python train.py --qk_norm=false --inner_norm=false --slots_per_expert=2 --positions="relative_bias" --beta2=0.98 --batch_size=128 --epochs=21.5 --warmup_steps=1240
Rows from block 3 of a small class-conditioned image diffusion model, named by matrix and row number. Rows with one number within an expert belong to one neuron, the router's apart. Each number is 500 + 40 x the weight over its row's rms, rounded and kept within 0 to 999. All counts start at 0. Numbers have three digits each.
After each expert's rows are labels from the 100 images, of 14976 (inputs lightly noised), where the router gives the expert most weight on average: "top examples" is what is common among them. Only what is clearly more common there than usual is listed. The data: numbers of one to four digits printed on busy colour backdrops. In brackets: how many of the 100, against the usual share in percent.
# router: slot weights (model.blocks.3.mlp.router.weight, 64x192), inputs 48-95
# up: expert up (model.blocks.3.mlp.up, 32x96x192), inputs 48-95
# down: expert down (model.blocks.3.mlp.down, 32x192x96, transposed), outputs 48-95

# expert 15
router.30:539527493465503570503505520528502508601486551532527468428500517541519468496595512497575416476469506519543482502505528510491517508530417491508532
router.31:538465463451525425492589451542496563519510528495569451514460471499520456517491477499480477526559454525471478540485466534522582513473505503456514
up.14:490545496506497541555492505619443518448447496443485427476425474547490514494508545550515516520442475558467506543510516448515570601440485451494491
down.14:504512577470500478437534540497462357472504498531513476547449460457525534427489485454467452549459491538512462466456475515502444590458445464514400
up.15:498570533515453556546514457542543482465528474465539555558474478438483524457513459470534589440479511494496542535491522533490509512530423483568570
down.15:527533504568509534460489431470485496495538436491525471466457445453470519418536431522518472489554448466488473544512394490490468450504547490505465
up.16:487505558526475434531466548505519490411446527486394495433527519539563517461522507467540555448439488521467563399448559499585465546534510486548473
down.16:505534505467492507470441413563459422459554470534441444519505489486424471467495505431492536447512466493469476416515498480551526524512525489453525
up.17:495486514512505500535490450530497475452584473510498495489468455487475468461466458504526572453493540508523563522547490448490561396532486523575452
down.17:548552506523538448448514503459536486492520493478520484546490489519540444529474663487546538534576488508562383573488521465462506436475486504475484
up.18:516554507545462450451522443576451406499472516501507470568496578437533469500466460499448494470458475493507532440530540422486530440526495498485499
down.18:553480502484522435452495512520516447548528546446449526510468551437478501552442386430440461487426458467549473527492518527494491535439529428523444
up.19:464404487528476527500508532468454586425495515493508549530483459492525503505516467484522493571535480484461528529566478448514541450570533494485489
down.19:446512507482498535514474557494467530447609499497525605503474509509502459511475466502487542528494394472589442482490472535515538481498497435513581
top examples: bold (73 vs 46.6); yellow ink (69 vs 8.4)

# expert 13
router.26:504527502532539456551531456579525510551534409475533455511486540467425471460499501520519516449497469488535509498467490496545550553482433481483492
router.27:511467463517505551485488468469537498494510486528523501524498507480538521508478525467568483595498476467429468544548477497444461472476553516462485
up.14:519567536496538534505509466521536566529569505446513454590576487458492466392557453535571539458497457533496531542446490517558555559501480505497492
down.14:465581528572451520535495479527506533523510605475503430477549534530449502490411538533494502456530542464471494520483512511515547514550511465502467
up.15:440503535513448506501504477501516511431473475518464594481525394477517483512554480483519443512496502511462448501528475481481561431436455532488458
down.15:492461597534529529479524539506513526422493526525523567569557528509508462493506491534501552465549506516517627439465500555524528458481509532492517
up.16:466435489503493505494501540459434518444438496517467524493540533506476448515572507472477500511579531498501451543535483508519520513472482468467468
down.16:503477459477457512476494578492452459467493474478460563512461477476514458462472495516464499432475464439447503550543431507468555494548512533480578
up.17:427449537463537451449467495442468491436538483537449551478566415517476484520495503487486512544456499514453438481563488498491514481472536469480492
down.17:470468522505535563552527511461462497461436515500524506524521524461535486420557488528464499495563470539498552445425535497528496547494479484464449
up.18:488447566487486481494487544483490481515489508484510517455547550505512499503563545474595437596527469455459492522543476509485504480526486455517507
down.18:462564464499527516510574469479531548491486474505488486526546490499496549476399459486617516568491491484420438501495441470485521525553565554517502
up.19:512477492467532459493476464532547492455532523543390516510597432444489467498525522479503524526546495501511483433497456461516510470479428513550542
down.19:497547512567493459412525375509468532511447493461422515506482509518483475524546414528472469501550506529445505522536480589496523520539520418473463
top examples: on a plate (82 vs 40.3)

# expert 14
router.28:510490433532517531549553459569522545541525448436521474461445504539477485520419432526517539510500468549492457491533502535510535496474491509456482
router.29:443499531487520546456427539542447487521573472442485562495538485464489540422528439533529540469441534490505496506560549445494484480493458467524471
up.6:504492512565462532573498506540482563441479574550488477504549491511554449460528534426478515532564494503528469523489538583471533510524387511477541
down.6:524566587486518502503520438456532457533551500506537562499482483487486486531491570515456484513484478411481475495468454525450529543513490526389443
up.7:519455530539519437536516513413564515490476527513486463452511451437520520509525493489498506529540499490555458492549493544457554488449429512558510
down.7:482553482465548433569479484496518468502502511453522543519537561466513499485403480452515492543455505510525574508473503466512469546485506474482528
up.8:495524466486476543536489558490548503502479540520491524426439506531460445494470503452517530580486448569568512473611498598484471516504547470496481
down.8:450479551523540523601534488487496521517547539476497486568476452506455442513514452519559516551577506509475550467473519479517499526521504555564559
up.9:517481426522510511588482456498550479477502526482557530510498506584441462537479453444563559418526455517532469518456455561491496457466495534552437
down.9:474553571453512424481421505537503484548520504461536545521567435468494515469498497457490485398466472513544544463510508506487572505480509465470533
up.10:512490562530468508542496473467476547488494542448478493569488536518553520438566485549573473571473564499527506583545510484549491503521587498451530
down.10:517509448507517428520517538535507458537504564539533509433526554513499495514464447500478458570511514529551487490631512514518459527510530448485531
up.11:517519554505493417557512533533448449495506497500481520500523549466532524511505465488461545440500508512546521458518529428537542541535434522528516
down.11:437504429489508533464573512479440626581536562465459588464486460501499564500503549436476539433469428520491458557540497501542545539510516485481499
top examples: black ink (37 vs 8.2)

# expert 25
router.50:503498471452476517569538521544462490487499516515521479461448454526529567515468428513473458459529520431442502525489440486464544545442492500524545
router.51:509494525527546507561497503546574482478435494486515488504524576599520481499450495511495520539446559530540538479515501525482530444524412475524507
up.0:507503449542468493499495522479516474576516411496509535539509509540482575516512548477512468486537491493441472447435487445499412617453512504501525
down.0:466492516462475525499551430452505456451468497499548538527579496486557483478494425484503555482459498526533418433550483544459538537527519447512551
up.1:505517527516520455568505413532491484483525490506510482471473529499551500382497489454508486457489502496541529488563527468433568555463384450492530
down.1:381524493507519490483481503489438484464475452483549528495524523434580475520546485526519508453496485456493472522575553473561467491501504426549437
up.2:478515450476519579511499465534520443441533494465504528495493540470481497469473438540519484484465480526523470504537468551544497504429451508523538
down.2:531512507488451497558476443498531531540564496558507499407499494473561485450498484481580509538526485497439571538563562437501527538494472485467483
up.3:534553483494451501541459519585453488499493488482473410475533438486430530507533502528486520425479467500558546441541511496532532480477409495460520
down.3:388528483507494463542585502531447482550465470514527503458486514473515490519489498507505460442489452572448497563457504476497477512574519482485429
up.4:486501522485477487472511540517477501492549525441540596500464459365417468452460506552549520486528424480523514494507485491544436505519470552490491
down.4:520429523543534391507495477480477544553492520532521492464538543452533465485531537473527460483480490478495494445508511468498494526533578556487513
up.5:452559458504565518533514510564517506446565518454536516520433513481475444473481443522547553554492429544478488541542449492497542477459531567479516
down.5:571474527504551525410503498453441458534476536497460504479492499502512479451499492455553548509509465478460516555484538437511450470512474545544486
top examples: on a plate (98 vs 40.3)

# expert 18
router.36:476513511507477511501497480573454427491475505468477503527495492491492517472502443504543508492491481476481478496527548502570523482529383517531483
router.37:485487462507483479484478537482508475512497581485480505509475524485433432552455506497496453451486482489520504524473461499431462521457503479454523
up.14:483515540523497478561483558488507557477539535454482510527545470501513529442559482530443565538444581494516561452523578501511558508501523507510458
down.14:492528424552494452561542425480469504484512565471534567488553557478444564451435522471424519532575429535515423462463543493478495546519524508527500
up.15:494470525520459496441534539415480450471472478505435518517472478459553580564461509461577489466532456458491512506406533462482465479546522435547453
down.15:500498434502548479508582428519516432426501481506471528489492507515417566550558523498646537512491591518471514496503505485542442460511470488501523
up.16:473466568493487501482477548556434499478610471453470523529501524457563553457482509582567493479512454444472491393526530469460466434527497513518484
down.16:483516412522491478455504513433492456502459427479457542486481510507467518400493495500515444478525504505466457397477513427514536425492551481516512
up.17:534478541454502488465575508507506477476502476480487461461520472538571490510425510523502479567504434542493513503449549510548559512452516469471491
down.17:446513554531475459540571548498540532457462485495478469522517500463450486501514535512464493563491596537462487575476436499511470448473482483555498
up.18:511488497543464542568517508491547516482467493502479518558496480527560533449584470491482550485488514511506479579434525499449547606402518521490517
down.18:517558470571517515481514503528460524463546494523513496459454481573460546496440425517495520556533529445539546488486599526478494557573512508531475
up.19:438539542506543530488497498559483543505490463452487480596438534479563544480434501562551511463534493529447546524536486491469487493467448494484526
down.19:490513421539493466480509475383483500449496469451492511479579489429483490456494559486452535495432429528464450487499454482537552537521473472517491
top examples: length: one (65 vs 24.6); first digit: 1 (26 vs 10.1)

# expert 3
router.6:469467579534502484562436546466482460483491495525447512508560527509552474454562506519537552453439563514519549472536546476533495436543369496564431
router.7:536470446465539521554516485521527520515504457514500462370523557538483456518440545502408517475507497503584493453506475549528488553537549514487482
up.0:539513473494461523559524431525580470475477489528516506521468553554516423487369486458520517516506480539493564499539478523480548523459526531470473
down.0:531445464506533644548488518541540452427537468517528518507449494479484525449590478449509430555492536502428492454473487542492449481482479511517414
up.1:566499531510470543452498467426455452506477437517527477506514482417510598526560590549546452524536509473451457540547500443484502515520496490523484
down.1:466542563497527445483568490537457558413599525505422521480561536492612436492525539497465514412484534525526512535480474483513466541491518565503538
up.2:499527489424508456507540482601530490528499470468522457488484555523502528449497476483514495455587398506502453538536470432475501538509460509514505
down.2:495580504495495586495449448532534490587450446489509522479434532489454478524492469458447482444531511511496507446524508460458601440503531446498475
up.3:479480515414527477530530537453558538532513550501508498508499451488484505539441432394519542498544503458466542535522448546464608505490372494480519
down.3:461529556551532511487487483472489522474526496518517477450508547534527431550533477430514571552503515527540428483483444493498493537509464510471432
up.4:430499526547503480499461478606538452501530445459478543532569503458553471476429489467424526466466506492463482475490529488526521506530435465565472
down.4:446466446499514555507411420518510526525482500498498576475562498504532480471538495464510427486550555503585459567550457492474512465493510544450443
up.5:480510477499460471505510476473535517508526631575494535396464502549439418516530457430476553477494485528572476490553524509480480547527496470460499
down.5:508507464512479543461509503483507523520506633443434546601403520478540459495489482523453520525521524470496586478468498499486524498509487449561453
top examples: on a plate (98 vs 40.3); bold (72 vs 46.6)

# expert 7
router.14:537507486493489550476507510560494509549488403481502511539512521527499500472537539551524469502477484494490561537559493473506494509462409554518442
router.15:522526480488530501515496477600477445494501501493512475499447532522566503523454551537469458551472452533470512531555503506494500486469470518527540
up.6:542461373529486482476565472412498549498503499489605541518509512501485402496447530514477467444563438493516505491461463489487524498502523560548463
down.6:510497479494532530486570480518534565539502500501482547509518549502425543475529433494483422521495502485553537491501516490495534498466497549551442
up.7:483397475470516484462561561478487525492504517539486514470436486528465541516473510483488453553495455463531424514524522527523500595511512485484462
down.7:533523584448475543500540514505487451548507477499477530493490493485505509515564511486476493606559511506449439535401454558516496465512574557541500
up.8:481545550503539595436444514490531538535470546456470583497620542475520490473564468519562497521472498499497532508503511578490462472501510531497519
down.8:475448523542457479485419469490501522454474544468441572483531468510568520468426561515534508572543481483472453486378517537530562525537521471537525
up.9:452441505430525515457521559513502588525481506481513541487525503451501524528502542501539446568530460424487457544551474513487502567481517478465548
down.9:451474523561498553444507498539520442527449564518477507496482468521538467512462436518509479576500546501553523513493522524511583523528538445536431
up.10:514576507552503496519490527504449436439542443495495434445473498486545489457468517495387524468467526528495523495462491521487531536457516484511461
down.10:535481513456508560529480461499563478533462371508485458543514529505483461557502499505404453490567470470488454470544487426523533441541501541561509
up.11:467496481484486465457413540400507491517558483531497570463602514500438494527458513464489477528475505491497478486465493503478478428493528429540496
down.11:602479499456520532527441517514498455531471492498548536470563464524516449506474567554495495560553513513527498565588449520521515554493496442497493
top examples: on a plate (93 vs 40.3); white ink (28 vs 8.4); yellow ink (26 vs 8.4)

# expert 31
router.62:465502453498476431526500520495503535578517526501519457387479493468454466480533525516460527528518509488494499418506477508511524513520507476447462
router.63:506519498490535469531515444552534510516516569502533528489503517454489451456501535529488528476527531532558506512471453524539515481469463532451482
up.6:446457514520507513490540534469479446495534535546466506473530446473502474508529513459500547569578507504497509485496553490529502547531458449473467
down.6:437529545551526416482567492480436542548513532531531517515502460488546490505474507521462491422461461445529571498503573581507476514539484560499531
up.7:590497437536474483531527487472477492447469503555488486524549467477506495534480508446519441500520547518511484532487457519509575594494445588508507
down.7:549538505548516490505480475485503556487577481516511433502617515471470499540509495500537539537518497521480392481475526501501478459463455506512477
up.8:508466554502492494508444514459513451419557493468455532550554510525541427468543493486562587425438447555537571502502492539545492441545528492539463
down.8:428451447486563496507498522541455595438428480468531543501563540483423471568426467508557518446558575496504439498449478495512521441492508456525553
up.9:518487441513496528578483518550653550488596449452485509463540518454565478497459467458473512473499561537544463605548532567529522557485484548488552
down.9:558515479453478490442481509481571577500470443558493508468480478516474428493550583533492485494468505520520411518452440510490543464526499481452469
up.10:464490560457510517509464520458505482475443439464448557561520465533525481500567554499546530503429509539476566490454534543517459499519569520521466
down.10:470478509500517548523527434490483588542553487508507505435542462487441533518442506491563515521567507419531511512477474484478555489492483460493559
up.11:477509512537550449595469544439531460434541525538499515521557500514508543452482502469465537501445548525553503458462593578515550531518488477567520
down.11:464527432505545410529477496528519528454528517491450486509537463510440545511523568463510544484570477481444504524527550468478513410538559490399491
top examples: on a plate (73 vs 40.3)

# expert 0
router.0:502515529536502482522491446545509508476506354468496529506505473515545497435451483505513535506502478532454496476533465482513526479518323512492524
router.1:507527475489490481466472569475500532434439485514457500495480518522516514519432584519412421578495499476472451486522494503485441521419511461439505
up.6:426522495459434484499531537519467486461358520522447568493518434440575617497429526478564520521562506468467493497491541501498515485563542504505498
down.6:427522466577515411502559464455563584600587555510440456499536588503476580569501484476536512479466476513497496508462490485521497484497490532429477
up.7:556477547467476490528530477514494485505500452546510535498537503481502467464451491416425492460542516420526447458489435543501534577458466485547466
down.7:395520480558512513533496520493547527461488474410522484559445512505482546465513501486442479521511469451468516487500529560443472482476459573461557
up.8:450474484507434457528545565464482549437521512475474547478456535496512484498410528545469508456472407466524567489592500444431475511492483530528488
down.8:441475542527453438510487478473454521591462480493553550594530543497464429484531565570474548478522543480554445404468510484475567521498481508515536
up.9:475467512518460485493553502446451485480529545517449561554481484541558481524410507486570491561518457515449535556452502470532418444478519547536485
down.9:434536504532492472549572451510524585456504547467442535474466547530459439490546534506623484532460531519535522544483469562499474452499509468510474
up.10:551531577507530548523465501504426521599550476492527452538459462539430528502538536485580482535563535479526531437535518517499539485479506473465535
down.10:515547507506477510532433492523433495485468483515468447500477546519491511547543416514568482552476543488475480396420525502483522494528551517476505
up.11:553562485494558491561467433532547525535460482508462451524566444527536479503557538529576501516525471527519492493553483571536523548499400564391500
down.11:531522447412513504450496486485543477526457517520465450465481493480487438528519535524485465503456509463530504466474495537546473488527439470567500
top examples: blue ink (26 vs 8.3)

# expert 8
router.16:489483531497534545459519538477514491486477565524483476569497495503444479454529498501543526495471508503468495477564493496472523470533553507507504
router.17:542539452485536500556512462530546522551463617548517474469448519540467493516453535464512493509533523554543508505481470518458552544511455508441531
up.6:484404476485487463523569488428492495513410564533537484497468551520574446540512480465464434522564505467568555452504586543507605500547467525474488
down.6:514507505534549473449475543537455499523542601538529473500453466460502481551526506505474561543459477497551527529554503505491547508462540582525477
up.7:452534543495581411588483469531528458518500526492516492473453507517517455430487507392558570471529484415544458499494466524486535505540435510528463
down.7:456518534535478556515517593458532582462436512438562476495461496490531520521563499584499525526551521574487523470530494491580583561460485534550455
up.8:495498496443413553508482449482403512489497512517493513532536548515446519410465424443517557517458503519520448523515470477514552531446428397532533
down.8:502514456551462450504479569433522541500517462499452465462530453442502532530512529579531462488511463445483538528466475465497472474478518511473516
up.9:504523580513494452533517570535456505471531451442493495522485495446526444442496433519456565509445553523447524559535505489583501525522482539496488
down.9:594546432525513434527504466524488488509520447394509529406515465418449470441487473502471510573489419487469468554398469490548500479500525434517560
up.10:504558549487447498567541483561490508485543454507472454492484470421542517500551442524508587532496504483502511542498538509509533431548505475480534
down.10:454466506488540477503540491469549496573438495455489602496479485566568596428483475558534550492534511486518488545430572563493542479460504481498481
up.11:499503528447550589459447494549501511546463527472509470525541454475497575461556498532499542548488541495463537491592523495526480578496431492528510
down.11:462569448430470524468428477555532489564494520511594495462575507518517516483504424471505452471437397508465509530542537532532511566478455509547488
top examples: on a plate (96 vs 40.3); blue ink (35 vs 8.3)

# expert 19
router.38:510514493535458570523500513498498481409440428490450467507491538517554550523511477519568485487479495479487480640453493492478537488517469504481513
router.39:516501539528523612487482532485501500414467513514492476538533482531572549506443479510570486535484519513459499531469526488526498484486543501456472
up.6:467519613506507530578556522538471505542475483522520527587524474492573454449526479513449490532503500430487541568522456609512544501476483496522497
down.6:502447504524509518508461478511461425456438496494548466423459489444496464491514522521536554407466548494481541515507556495473438549548486492526440
up.7:459503520447495541527511537525518523494478511523593575387456422516483519472576497517484511493535469451572440527529443536494497485550475553503525
down.7:458528472539602580489560587503484425467430492567500464546478585575465478521450504508492536518450509478486498491468562488442494535523506475494481
up.8:491573493513437445531528476575524443545568578483530490545453465389474508456529476542459565468526510536521426565570483486474515501494397529492498
down.8:485495581510505510479498597457439477529538540520540477517508539556472539562429467549522468448475564486452472465524414520450467507478474501477560
up.9:531545563509466504544499442564518575522583528447422476511496486505477487479498498466541495464497554532479499515517473458512528550492414487507515
down.9:546516518487455464476493528479530491490481516516453450467525518526500456516501567553619456391483538487450476510524419566496534554476513503449455
up.10:508526515557471504595541515555534531509437484476515491482481494505548517463480545472434562520501553497534530554555526533533504494551524491489439
down.10:507502548546569502545504529543527531535517486457558457615402453502472473490516500489440534478518428491394492500441516463443526466449491544498531
up.11:535593432517500522550560515535434465479527535479562558561479546510383462465498486558507511404513420507479497482492519465548414564419475511474556
down.11:544528518484506460515531512431512486500506516453522544446461493439533492519486464574501522478516580497550507442464468535510499545515486542470457
top examples: on a plate (98 vs 40.3); black ink (28 vs 8.2)

# expert 29
router.58:517480533527534619500518499518491500445436543493519480630549500544590569527543478510595531547495479515416512522512501507520492478476509479506534
router.59:416495537508486420501406531514496466505561457542419540497596496526437536546473585452361491501448522520534540447483567465511454469536512454565481
up.20:457488424563489564603532521525558522481474439482473570501528510483485474478470510552479562508506484509516522498555479492499509531458463502525445
down.20:437518539497502609523620493540507475511500448482518523486520507479441481501508500541550511447486486496461416461534498529524488464526512555493495
up.21:520510477576570532560551442594565530472585443440502568448536494464546563438471485501461553481504492496440498518502509432526504471502486469495531
down.21:585458523537546527485565551529460404409460442476484512502447591512496553545489462473472491555486499499488436541415452525495503455480535514491542
up.22:500521554488574465486496536506528503498464576539477438493477484463527472501590480499483564543531460531506452561547538535512549490518486523473587
down.22:504469473426442564519438473540512545500563533538490531578483494480532475554438474458430478517444502559466518496470537516534525550476536528461512
up.23:516563465460535529553527474494518512488574561500549518464456508480485490496570531517423460489548406510472455546549479528505464600464515488530498
down.23:531531494479480570464558542513511533423479553511537542523453547493450518545430480499472473529457613500416537557397499515500522560474488590489478
up.24:483485454505552474587535484466538477537514498554471496491485468495488479479510485513457468488551500505582530521551541473473536516458385456477535
down.24:494498478490494510432563492478476471461460461509545531527500544495484469584502439518552520420491492544521461561480542526461419440433460512474512
up.25:492499516505498526496511514495497483475568464521525520514475519531475490500459429533473518474535438473438574465581476436529488445550480509539428
down.25:506550446507488513532521568524529464407489511500452464440556489459496440511461583504423500554463536472547450503485458561538481484538526502464476
top examples: length: one (82 vs 24.6)

# expert 11
router.22:510464443471527470463522474475510478511491574479528513454484476509484500471589507498599462533517473446482464541527461505460535549465455507462567
router.23:530544475504498486595539485543516484489496574496529493507460475496429429471480429486575551468472507494536519498496497518530533426516473539504447
up.6:499522604493462489564492490555494428448474525500407492584572468435476472464526535470496492504478524524475570515500527543486529505464427484556511
down.6:467574564535481465487503564457528412475539515530483480499487519471484489459503454471501522468445476520498494538446450548486515433565517525495465
up.7:506410578451524461480456552448503530528556473543495488546556531502490542507533503398524477546488495436487473433516525492489522517583493389500562
down.7:541478444470545545454522469540526464524467492500500575461567492545576522520498524466562492575495515467522504506449528524510529525470528454460421
up.8:470541531495503476459499509495493501439517451424486589505564585566592515516426580597448496514392500492443575512465497514466457447473512510509494
down.8:497517454453510482507469407488515481349473515524585546493506500462436504503508516516522532471553484563410452499510515514489515527489571469494561
up.9:534593456514493595542555414564489476499439398455515448523454495545537490497515525516525483442542441476494552497468458466514469550490492536542509
down.9:462508503454511453500490491504443472519570425497540533445491512486454528479515495483540554499448454483474490546481495552540490478506527473536460
up.10:441502473479528470482477537555531472452655474508472499433496459482449478512505520486460525531498443448465426502564496484519522591446516514559507
down.10:512495528543521515528486541501495494472425479449467492540462547533555502482469473514591516545428551559515587514459447490471539576482528540449518
up.11:474536458527556449420538504567447540498497448386517538473448498500520491493411472614514527471461505513486571526537498460496515460401507500528450
down.11:542508528452518407467502456515543513438490422515543512516550452523457538463512493546567488492523458485461484515492503562505512520518590498438413
top examples: on a plate (95 vs 40.3); red ink (28 vs 8.4)

# expert 26
router.52:519500514522466502487581465479546485501522498459520534528511491520557435517589493553615526489460517510463529444479484508488525494516564520488491
router.53:514534502506504479539554474473473481517521473507541450542516456484501456539535475515582531545484475468451438404485511462532462487479515484505525
up.14:496519567465547522496492532543462531518452468518487503526510458463510518451436549499534551508504497462466517484473535497508574548502404478471548
down.14:486490397494492462386560400480572494482495473524466443469511453490523534496530501483537451547516481505512493487506547516458497507500537467486524
up.15:450473462530534557545498499521485544480402541456507523467392482530480492470539499465455580505527562568578470538582508530528555540471472477496489
down.15:455474483529535532487448499444532571500546526607590537574433481539526535416518549460523495431456477508379419484437508470441474507538544540516493
up.16:479496474467482498538460512532466464572555468531477430483472475454479442484558462457468471449469477545488437507535452450558567517477407512466580
down.16:476558531574474503503505506594451490459508497596517484533499525543461526451432476477535447517499506459489394499503503452515466580530543379497425
up.17:524519507543557536516526439530504447455490506551506489511516492503409487487550482475462487443545558468553533554459498491509563555563486472447465
down.17:501502488508481460507507531569495514458529512474473526537599538509538474468430422459485553569459476498465538529485502475499474521477520505526484
up.18:470553441558469479558527420468536551506427526528536536429519604519540464499471442513433547458492471535527455567438550572522485497457505493487505
down.18:532492518484467495560524601519506527502554493486579493604480461502438461485475479539434448489496468486388563540505425451536509549479539537536506
up.19:505548508501514436619479473551534519493563580534540408468474505492456435485471438536496537522460580484532502589500525558461531451531555465449480
down.19:474544501505467439484511480535510506460470559490591479548491458490563478498549392529479515498519425526476446589497545504475497439527482513552473
top examples: grey ink (38 vs 8)

# expert 16
router.32:472499449435500477482480522502487494513456577522524472481502515521527574524578540502447459578530521485506422494496532488496480557434456449438559
router.33:390471502423498487525515482538450511487563499466503514459483479424436533480544475532475515530537452440484410516581455466498536503491459511543524
up.0:469548488493555554508516520589548469529532463485488527494437528524486498450478469504487522503424509593546517468463499584508477442462528481525531
down.0:495506510442530568498567501527523468448435485488514550548525489519496505502595431497448433439518548527439404481491448499518490420535483556581543
up.1:476464416479559489477557465469541456555556450568542500462506511578521494529426498515442471537546472495502453469473473538488502530509478485456480
down.1:457469525462464466520557576503513474510500502510540516450492501499406461530515518456465504521466491458541492490525470541516519497478553429473528
up.2:556572530482515501498522487469544496432542500493437488504597509507542426485502469437459508464510599518516529550433554487464509454491387547462484
down.2:512489463475438570502475517454498540574492542550469526531511493473476462476568472444550520510552478539495486506486537544433501490518532520546492
up.3:551533457527506477495499443453591528507477434536525485480499488474494416528478494427526523544545511526525499435507443521524543481521514505504514
down.3:483544553533473527469462523529421523542459433496483477514407534489479460477497469507565464492516469495509535483490532507468496474516468467457516
up.4:460487567480481528524536545564479457502482489444440493594533511470564506448586490521503494495505460523479543463545504487583465545436448473484509
down.4:478539443482492512533517466519459492498516512508467515520527433493518543554390427481543445508470495458428466495456489509480528494479478508611532
up.5:492476444459451490490486504519469570460427586402430573565591528475568460432531496558442463507445565508492487489495539514506487552421487473551522
down.5:474525453459483486537531461477505505438543528475379536489572429543515494421486486562493490503525484471406531521443583479493536480520542521472538
top examples: on a plate (100 vs 40.3)

# expert 20
router.40:457473544509496546440479471549480517420536405481518548465522461499469507466458461521538539479506452431450493530557453454530513467457424515504514
router.41:499519527554486528522522439577489532456540427478489487539499474528568466437417503512508540490477533559478544471504526487509583445525422534494460
up.0:495446494491486417543507531504512492487496435511485487481481508526543500482506532497488463426479459465490477536477513509482540523488443511492474
down.0:506429529530504458514448525503519497459473424493544474492479495545491520518525562499579472483487500518423407512467510440574404432466502539492520
up.1:507484500492582443560542541448534556442468512443505481500580517568527478506487497519475502550537478490592503513530507560485489514459420495481519
down.1:523523528498473493512514454513527504502454489481454492546513515554464464521538529498461488514472386472505506514537445543537543468550513576495497
up.2:484525551547506510551464536507453581527523538513472506490460430498470486449475495449543501540500600516550553530436532468510516474537448467488469
down.2:562484545488493532547476456498506537496536532482501496440497547501511490462605527518484519526542430597541446479507501495488496386485595484474487
up.3:497499441445529400460543495533538465440469475516474526478545564544394497509478616506488496516439500526463531471526495492545465510514522497519518
down.3:581522534498505459549527437504531505453500499486545506453543451493573574549424430515508468507508433495508549508479536465488520559495559459557484
up.4:405474543532476534505441620541456538588556557442431465564551502442542469460464470556532513506449468497491531535523592499557526469516524494528487
down.4:474513420465511529509441393431478504456460482503392553503544545531533486491563510465453494446534521494520472487559416535530535499471522499464497
up.5:486561522443562482555467492535561534468506491501487499522522515483550495485528568553497494507464516531493494536510475564511476502425485468497547
down.5:461549507461508465530468430480483451493496456540454465539514488555509625500384494501436506453484437405498472497514533478496541539450507509573548
top examples: on a plate (100 vs 40.3)